config.yaml
model: "image embedding model"
horizontal_flip: true
targets: ["dots"]
inner_norm: false
depths: [3, 6, 6]
am_softmax_margin: 0.3
init: "trunc_normal_002"
residual_init: "none"
lr: 0.0013
beta1: 0.9
beta2: 0.95
final_lr_fraction: 0.05
warmup_steps: 2090
weight_decay: 0.5
Rows from block 4 of a small image embedding model, named by matrix and row number. Rows with one number belong to one neuron. Each number is 500 + 40 x the weight over its row's rms, rounded and kept within 0 to 999. All counts start at 0. Numbers have three digits each.
After each neuron's rows are labels from the 100 images, of 14848, where the neuron reaches its highest value: "strongest on" is what is common among them. Only what is clearly more common there than usual is listed. The data: drawings of small networks of dots and links.
# fc1: MLP up (model.blocks.4.mlp.fc1.weight, 384x96), inputs 0-95
# fc2: MLP down (model.blocks.4.mlp.fc2.weight, 96x384, transposed), outputs 0-95

fc1.240:552505507524555545482527458478517530519529522475517486516527572496506405520542452521447525450550490477438503496470491470416500488454420517471554496523547476480539554564585526549523507487550518453507549445473435542462491538506496467496544498515575492436459492436475467515601454574477504522
fc2.240:498491494488466537492398488496488496475482499454461476529542480476541545471480522527539422520530622484491537547506530556519439481508503493502485469500489473519492546526452472529502520466500498504502511462469501541478717528508412581538481490488487526522506496508513491488524498496422494478
strongest on: red dots

fc1.229:498475459510480438480452539495507488448499473487542533588491480588473589433478546461566500502479575502539506513531552550582527463501504418501418447527483504493458470439528460463481484565496531569497463511535523440514497497489413539439469526518471527518522485558512521448480544464467524463
fc2.229:465447538527557428515481512438513511523446502458444549498455513457440563491530462531399458487514483500604487539430468459559537463503509501494458470465514454457504488530505453491515523469505523431483519452524530615552500447525471506428488549481551543471513527555523506513479553477522527554
strongest on: white dots

fc1.27:477475463549449554520470507486508532437526477525538455401485456537537518495468451445530549541472541503484521569543524576512554513555511478481515526480452440519512446453455482464453454472467505540534463484545533538518531507454477555586463452443468551532537500575532540475458567450460461457
fc2.27:529483530478490526514606552501490549557460465515527512438504523459539450501521504490433490483484488528496514531528487476515516416445496513580542564460463489481572520620525507442498525478535514435493438500479556522535455447466556475553539510515469500462488483540533503639495530503510482508
strongest on: complete

fc1.201:481504459577440492544443536490515523439528474524590531507468461524530539485496502431576542536463560478492525504562528546565549500512492461480461497482446462550513441516471507419447467511449509522523457472563532517525521490451482572509442491513444540526531475553579539466479552457449464450
fc2.201:488454568485494458518500549484510550572461505499498526456459492432501509473476489500422479500524524541522521573458488469604512405447510558547471504459496463448495469560504475482546520486516505435537475481521507521526475444494521486515510529518437501429478503603564499617448565484481508508
strongest on: grey dots

fc1.171:522507481490502507444520477496494521491506489520485514596493549513502421568560541521495504541489412462514462469457489542455473511530599506517521410380489547491497520441489501491521523512534450471523560452511488445526407450523561487457486546541595497543511493505565523491491493526451540497
fc2.171:447586444485512508506449510531542464389566460517448474472559558482536497507492521440559484488474555500462548506505506493476478516497495438476556480579552455546448503444541497483490432535505523479456552476473492487413528578542479471554531537468503507475535448529443547441496436487510479500
strongest on: eight dots; complete; purple dots

fc1.175:493545474501526503415485522489426535437572542484470506542382524556473519431467505517558513510536497499509463558486491485538590468565472438460547437494561506496506541484520458534475440460516455552521443539472514468517517549505479448509506446537434489501509437524534501459472567465467515541
fc2.175:540541514490536539470479471488472461502499488489524511475513491519543483475473498446496521560511604501592425487503469557486517510508555482490557511526484496537477545489481594526488514451462505524554488508463527515467589563466462529535564556494573525631489488438481551479585482519448501540
strongest on: yellow dots; orange dots

fc1.133:523514485528493514553480505531546531462544516543502516430505540486563585434461551503560546543500495523510544490555556561545550501550548490499501531477510483541493487477527584510492486441507519523550397561530525454555476489492515510554499548491417520557554481539600548489470540529512572495
fc2.133:544462546482520502515461502457526487553426530487448537454481527461499456496598466490405519521485551491494428456507465451477457489534481538490489559425424542448560482517462537528535541468475514481503434514488521524540595465448456526483467441470553462541511557474532485571511556464469514495
strongest on: white dots

fc1.76:478525446524496538472468432487497506579551471513468489580492476430482505531578482470527449591490415481505524478511551539568539509501543543479488486447495539519567479508504526499503587462479558516478521539529549512552457408436529499486469556515513542464528459415480544488544469494439514482
fc2.76:502529438509495503528534491501525540384545440508508469448528537541517480514475468459512486492516445448517511524465465426483538512493435485491485515526493482532421433518528431570551432548501484512514492429545539415506424546526526434543525480566489491469487492512447541424452449521471521448
strongest on: purple dots; red dots

fc1.379:537503548506523517613528532535527563485499540506529511464385512533536514456371500528540521509525506573456502500510531487478447510591526535470535490548535473520465521455496562522513435472544506478542466490496527492421448577518447495572515488500443482520466474482559510503490514542519488549
fc2.379:482478516457416512474464473438500456528493531466499558476540480473484548525506477513484494554511547456558374456508450574551493514549574534503529506501489524510486537492508559506470539511528490470495487497482543570539577449460503506406515470451580452526481466447459528533508582493435463482
strongest on: complete; yellow dots

fc1.165:527503527380520466561514532477452502463502541416519534508507497547400451449473495504467509439504538522526432510439492472440432457512458484528518458494508542394504507451483465517484450490487489526484527480470466477405560537501509451481527454477499420493428515518476465496515516431460500514
fc2.165:467457539482519425481528507451489572537455539486474488503459529491512529508522455516424433455481490471535508492500452498541503447479473497544486496457526568459575502561530420466493575435512506522463518497538541563553539454479523470405477575571512518495478570495553513560501514492475486407
strongest on: red dots; complete

fc1.216:538517489509517538490521528525475540606482501507523524548508559520426464448515539506457438556523443480481484462452507553465464461527582542530475426438531503448542574490441552501539540475474479515466555506495497512551436461494543457498495503457545476407494482440451494508528435516428520543
fc2.216:474544453468559522503487535499542515395542465517434498509546566459515524511420448476525437484500480518500547546515482478523514490502456512497480517531536402514438452490524480525492441523522537438477524494498498444433494539565497422560513499550471471399568465540497556459470462470446493462
strongest on: purple dots

fc1.42:530501485513506509488501464496536487586501484539442554575536524469465472466537579464448421597491428435527488472528567563516523466546588495493482428465509541506513499500499517488519571502532515509521524504532535451564444426496549495481476534558556544487544492420472546486530452505482522485
fc2.42:469567434500509523495561519494530500399572448519514506463534561466506519518471457486535494502485444525508525518495478459504529513516498465478493507569540437536408443477532475524499437567520517482500519484509538454433411563555563434533519509519510478463515457527420516429448415482505482502
strongest on: purple dots

fc1.285:468431489463476478445478494439455434495487453475538484472533451460480465444473518464458469446476556460467515520499386414482483526466426471449506543461476471462454462525441476475469467476478484491486484478508496502465617487463430506454469472483445520513513558515453490493459502433431452462
fc2.285:472547492513477513528490492558484482513519490498594505495581548467502460502489546501563565503500448485499494482493555519500487512541510437461553488549534440583518518421479554467479485508540523508498469505478488464397334468483452483540551545487535433530536440471469510504507461462511506509
strongest on: nine dots; complete; red dots

fc1.74:482499485550522516454492506574537428538488479508477415505465625488497528504531464502513569522533470534480548502487556531525530509459560566497525506497516455537521535485550524493462509393545535513544497556501533613509429502558505467533498493465432525461461540458586534514510485513519512519
fc2.74:469456543536426517568431447488514512534467537460442492504470508492527456513487520530474457557486558434523526545472577531514515461497538539495478467439560487479541446561469463522533533502535507474516421486454473509554617467520491461588457467536450489560551550525538445522503510502450496503
strongest on: complete; nine dots; white dots

fc1.245:476499502463529411454484608464483539441465498483452588485455504524482502456500555525537476517517520517473501466463493488512457496493556437474492485477518518535475561570471490503481504565498448523539481494454482412536539514504536439395480460507392443476475426542506524498425500494462492494
fc2.245:493488510565471523501437472494524470466526488462470498541529516500508514522509537502514461533525599447494538465481518559526475506549527503481496467515511484545502532482426505549460475505504496502497516462492475520490736507512461569478551466465508525562515489503508501445556450484443512540
strongest on: laid out on a circle; ladder

fc1.18:481461459534456475569466563510494489448461451476547548467437457601521554449495532447529523511466538485508513547518498500477466444565528449470526514494465490525481468464456488449481434516483471561532452485532556512488520559469473537465466496427438527530514504613518523455526564435466454471
fc2.18:525481525542488442476592524489514534550460491499504499473489496489490539499526490513443480437483479468542530526522477509512533439538494494527529504495506508444566512557497476430523559408477531465458482527541543664518501441506569477425516479456539516429495502508538481601521503483548542508
strongest on: orange dots

fc1.17:476500493571481504526463517527532491484508493539504529495492515528478605432535571474572543578513490535527542466598507610577561479477488502516477514490487521554505507516528544488535501500498544562530381565526547487566457461475500534478494543504465513538554531557488518514440501522470531503
fc2.17:527477466471565471513505523488523516515451518512459519480499544428491426473508480480459455452504505479458504526540417476507446441476454555506436551447461477451556437568515505500538553495469517446445456514576466500566576506538497506483497397479580494455495522516466528560446545467535544503
strongest on: five dots; white dots

fc1.153:496451508480512506545508532495506589463428497537555498515552507529522563475432510524523542544518512520494550453492596476547486486483544452518528555504500494466539508490520496507533443554541561443578415492465510493564521548503519470501530437494382504474511504558474497474422594491541514499
fc2.153:444463549492481517537460513538536489545498539487453511573499524498432538531521490504485505522502619473469464448531545523485466505556463500493534512486532516501485470470492539538409526526588542496491497512456480471526674494565569467538509475482514422503518495456513477545512540483491486554
strongest on: seven dots; orange dots; pink dots

fc1.62:472456485502527534537496437503522425528401497474523431534574535484508460523491478510465536438519511460549528488510481506422494517526525527543569460515492499522522505423538440482503456478515461383509614487511516576502484479509466491554486513424606490499492519429506510528508522523525515512
fc2.62:465470470497517520559403460527496491452511499428465442543542573481519519534444450501525422520517597462489521513558519604507481511502502514471533484496547530495471530464499493504465486504561515550431527478454496469452654525524474503519471479531485494447468466487480559484492455458500495460
strongest on: brown dots

fc1.248:516523483482519512510541514511499576526499487574430518577521548505488466499584522524490503542496354442512433504478529542446482494534570518489545411451521529534484512449472536499516502523501472517528577501504519461520401464491559509491503558458562517523528481487558481483523493580460531498
fc2.248:480586450462519546494473545529525456424581437532495487479583533499528488484488526444553475505497531526469533492520484496481475518524498441465517489596568493564415496464537498488453438541527502481485546502476486486401507583508519471547537509464465483455531448533444557430474438506488497500
strongest on: eight dots; complete; purple dots

fc1.225:481482480479478427488464629499511452486480490492517629536467484605505495485506612478483469493495515478487469522513525481447494474587543435466480519486486500521467479466481467473497485562457482534551470509525548434496513569488499516475483520482466531558489502593514511459512526459493415484
fc2.225:511510502565512446487543495459549484524500501494505520492488514488497550532493491503496478500476464491537507500434478528530553462585539471475509420521590536446536504472493471457510524418482540495457505538574545662512505463506540489387515488414587538502522477487473514458525470512508488525
strongest on: yellow dots

fc1.244:481478531478500589582524490488476461540494494442596409450507485447552554506446431493471503418520555507454463493469415488430484502470475563480515544534500481553494525513441491454465510465466507438460490461489462516473562572471537472543514428542487459454475503490527489510516496455538461508
fc2.244:515547466500513508520480520554527458437571468476526515528558556495495499510501479511577456516485540524457565445594529543503458525554472487470514542565494536558446542461497509507445427558558491521458507513458505464436582577495523496508530478455536538441502429500433507455454440505538503546
strongest on: laid out on a circle; complete

fc1.28:474452482505457543501461461473485435513453437468574439492508445425497475469471453449444489463483564433484541448518425446470499496480417532476534525503442470498469442536449505463528504474464456443502517487522502473481619503453485527476457500479508535480542547445460493499497487470442426441
fc2.28:486564459507491520539502477523509456455567479505559473510553471531492479517525507514583538512496453441496489463493509479424513577527482468426506485563551477515493487427521511484468476538508524538460531529555516444474348531539493487516511520495552455539506472424450479405524436495547538507
strongest on: red dots; teal dots

fc1.111:453470458535459533516451472438469522418506461534543519546508467522505468573560510442556538569458530447514541500535529544556549539437539414477461504554458476522466448534498511446547485541461523516515511455551537520546465461460473542461449526517564545552532513507520550455482568500458492458
fc2.111:449492516481545451464527510486520552559509524536381509572482474467471522523502499499419470473496552534506503561498464476535495449459491582570425468485476500470471468567511534510420507470452508434497478449544472492498632461506546549488503532545500525482497490535515495562499533490522565459
strongest on: brown dots

fc1.314:510503596480512506504542423444532528547506564430441503510591524477514430507541522521451452480515457488546453507479487483483447463571480551487536467520546534488465561516528538526477495491500538520459499533441486452440524506517495404495520511476522488403448608485472440510544487499506544511
fc2.314:539494520517469504542478452472510514479490492424380469524537487528561563524530513515498445559545575491477497484553486484484453496516530461489494490503453493523499565529441488557500527480482506529485510421462493491492706547493485519527481491525491518512524508512556500448519485534425505499
strongest on: red dots; nine dots

fc1.239:500483508496479537486491580453408549395524482514472488429514449587521512492394437471484525512485494512477527572508456477418527505523443474457465560520476458502452469512500482483492433509481484484469525515509528572435479580477450522580469452494523519507494522569542504493476548473488468480
fc2.239:520527468538496497543632497545432504536493484477522487554550537516485502471517444511491486482549384490490550520569460523498488490467511497523499516512570571509574475525484530484469545455514462509397486506502534548519438491523560443488537520486542490444437488480497532591494509477573535452
strongest on: nine dots; complete; pink dots

fc1.63:539517517482536548519567444549474546506539518500422484434561613479506482471507441552461545509500405525511509506487534533476498506457552531504516535516576528489515586545572508566478496525589514501503467544467490540466463516578466453543543511531489456492448521458494478509492527538538551537
fc2.63:495492523515448523510388463473500501498468524468452509535533480480516489460466548522528434542508601447495467558507533542520463470505514523512465467494479496526522516485457519554520533451496501491493478479447474547480715490508452544500451463510506506538525488472532486510547526510438451533
strongest on: nine dots; complete; orange dots

fc1.332:473514455559443468535445556486516505478517483528599514480478454519516569477509501438552509532460561511462518490558505550602545497494512464504469508457453488540535439487460471428440482502460494527511438487564512523526557463453504565492456487479398558524538496535543545487478528453456461451
fc2.332:498463552482482484507484556479492557578432508495506527506458482451501503434465492485440500503534507538508530582438496467604533399460501563549473514458474454476505476531511486488531530484493507451549456487511510506516428410474493484518498520522414489451494506586530472612437540494475503493
strongest on: grey dots; white dots

fc1.88:496519486431512505477543495482502556440543491451496479489509544557462510577482478508589538512560460572606501462397483525514483534449517464492439523552517511514484594546506462503484465518514536471516496404472510498558476496510517427504521447545501463515501476573474486511460504478525405510
fc2.88:488491503510456524515414458486509496484488505453448491531553507500524517483502537498542447552512607448471482501501536579501434472516523490496484487503472495549506522509455498557504503464491491518520509468447496549486727518504441559509490475499502507545533478482520508496550500520422468520
strongest on: nine dots; complete

fc1.170:466492466558446467513440557497510547428523477526575496477445446543523541486488472443558563505458561495487519496535514523548522515537490463475507513464458481527533455453475500447437448505482507511522442474559541513490556507432492558471453490499408546545541481553570545472454552454470431447
fc2.170:505475532500456464549509529480481542592455502500539522459467493459502506461497524501432498491531506520530533561466486468566510416455504538540487518451478452503529497589505474462556510475526498438536458496510520546501385426502490463504517518517450502453492500601553499639470544504475512476
strongest on: grey dots

fc1.26:462485461494466458415489473454453452480476460495494534537454448473445508513561482445501404489481517469520503489502483476468493468481480484476429467539473511477482469481524446447535487549465581460461618447524481484530525433456457521423466396542529521477491484455455512541501528507492420469
fc2.26:488479488500531475524551478486493508425505535439492478564484530495479549478521457588469453482544443456508504531470488487531534507540487485494466424513609533434449445484474486446508570497494493559428595438563529538515495468535498496505455520509510507441450520503500511406492512474492579421
strongest on: purple dots

fc1.345:514515489446495530451504531440443536379523481501526478418468471529466566498432470498530541481495536534545485552451437472429457518515474482455492475512478488517437498510496476502470437524430472485451568460487486540449517575515460478543481432502523478494457440562554462509471536475447423506
fc2.345:507505475531546508522624529519477535530462509485504484546567565482510484495511432465482469479540426474469530518538511530536481450456476518567526491508551580523582475538551495514457537490526482489405503492492552543542466448504551418508523508516543503485454482510472516611478549475536500421
strongest on: purple dots; blue dots

fc1.307:493520483575464447480477531465538531451553490563568505475420471520477566494536502449544550524484544502484509487559497511574533508475491473526512501411459524539545451456468480438392470554437526512493450500554517475504551502444486546462463496480421541514537481525597533494474537471489479472
fc2.307:499463539481465463512449535477496548591446522499518510476453489439488506459470532491415501497534530522519499533437480474597525405475496556544489539415443485486544476548503492485533528465504513446517453484491502499533420443485490479486522501533446495475510515573556473641468545493472520509
strongest on: orange dots

fc1.233:492489512542515524551516433517465471528436509472525488464545529490479522472517493525447509460503498510587498487459465515439432509506533526558605491479507473498534510458469472503515470429523436442534577457455478589482472479484542474577499458408570470489513559439519459556514502556536563506
fc2.233:478486457490494522531430471511506493423489509435471465506550528476574523552437464509498424540496518449482507527580543554504515504484509544472532539507570516539462521485491472476499522543597517545458527474490507417445641508508491512551467472550470495414504502495477578467471481470502523465
strongest on: brown dots

fc1.200:481469507495460545540456465489495543540440473458582461480534462454524478545478426447408515465476570473504515432488505470410495472487497545499559485527440457429494446491444499451575478478467492453476563482525516517467556516487478532517477491498585511460530538440436513532547493487439457465
fc2.200:497527473503477514518511464533505443428560481513511484517520460602447491521529551505570580475461482512473469451475510519396513574579507444437560502535466507540480463444531508522490445499503510558516522550505489473483459582482513479467507507459513501558504479400461484414551446487501480523
strongest on: black dots

fc1.138:474470482503455553555476457487472529534466475479594460556532458462483482551474412472439535442483562456505513461487490449423512511435460555499520484518440486444470435524464493441579510512474470418457570465511486479464573498490474536541475473491554497437527494463451498507503486480445473450
fc2.138:496528484498484481540567466518526460425557471511499519524545481598453499517529512498558545447433429510492464451481512499420513587532488448432552510552502505513465475468544506502481472526508514549477529539527506472481423571510549463477495492465539496551498459424462465370526466483526520505
strongest on: red dots

fc1.57:500485509531505511535499540584571537493503502496533526415542538536517559435514576496560524526491493552533560471562513595561551533498535488488531541515513510542501510469496557524505532510517527538559395561520541470585460485504522528450494561512437523550535539576523519497490517538535540521
fc2.57:541441538489458471573454539454504493561456512535442541463447519431500455469574516485457487471511555527446484529499455457508492461519458544495483572426419463439542485542466520513533536488498527454487433532510467507571591475510454499527475404461484476520478555496533505578504523470474506503
strongest on: white dots

fc1.121:497508466466537504527528559518477587482485522450474506528442557549398491435506530496529489511541471495516467536475482468466456431575535481513476526533543601507488549524498497521504436513535519520495471529440463516505480536601464452425514443441427472548430501522481471481472550510441472530
fc2.121:487507505527448519498401464479495497465503501435451483507540509505549540522507540492533450541517627485492495503522542563496438482517539490485506499510487465535503551507440499533489481468522509501500514473450471539466718549500464548506507477493481509547542478497511490482540472504432460512
strongest on: eight dots; yellow dots; pink dots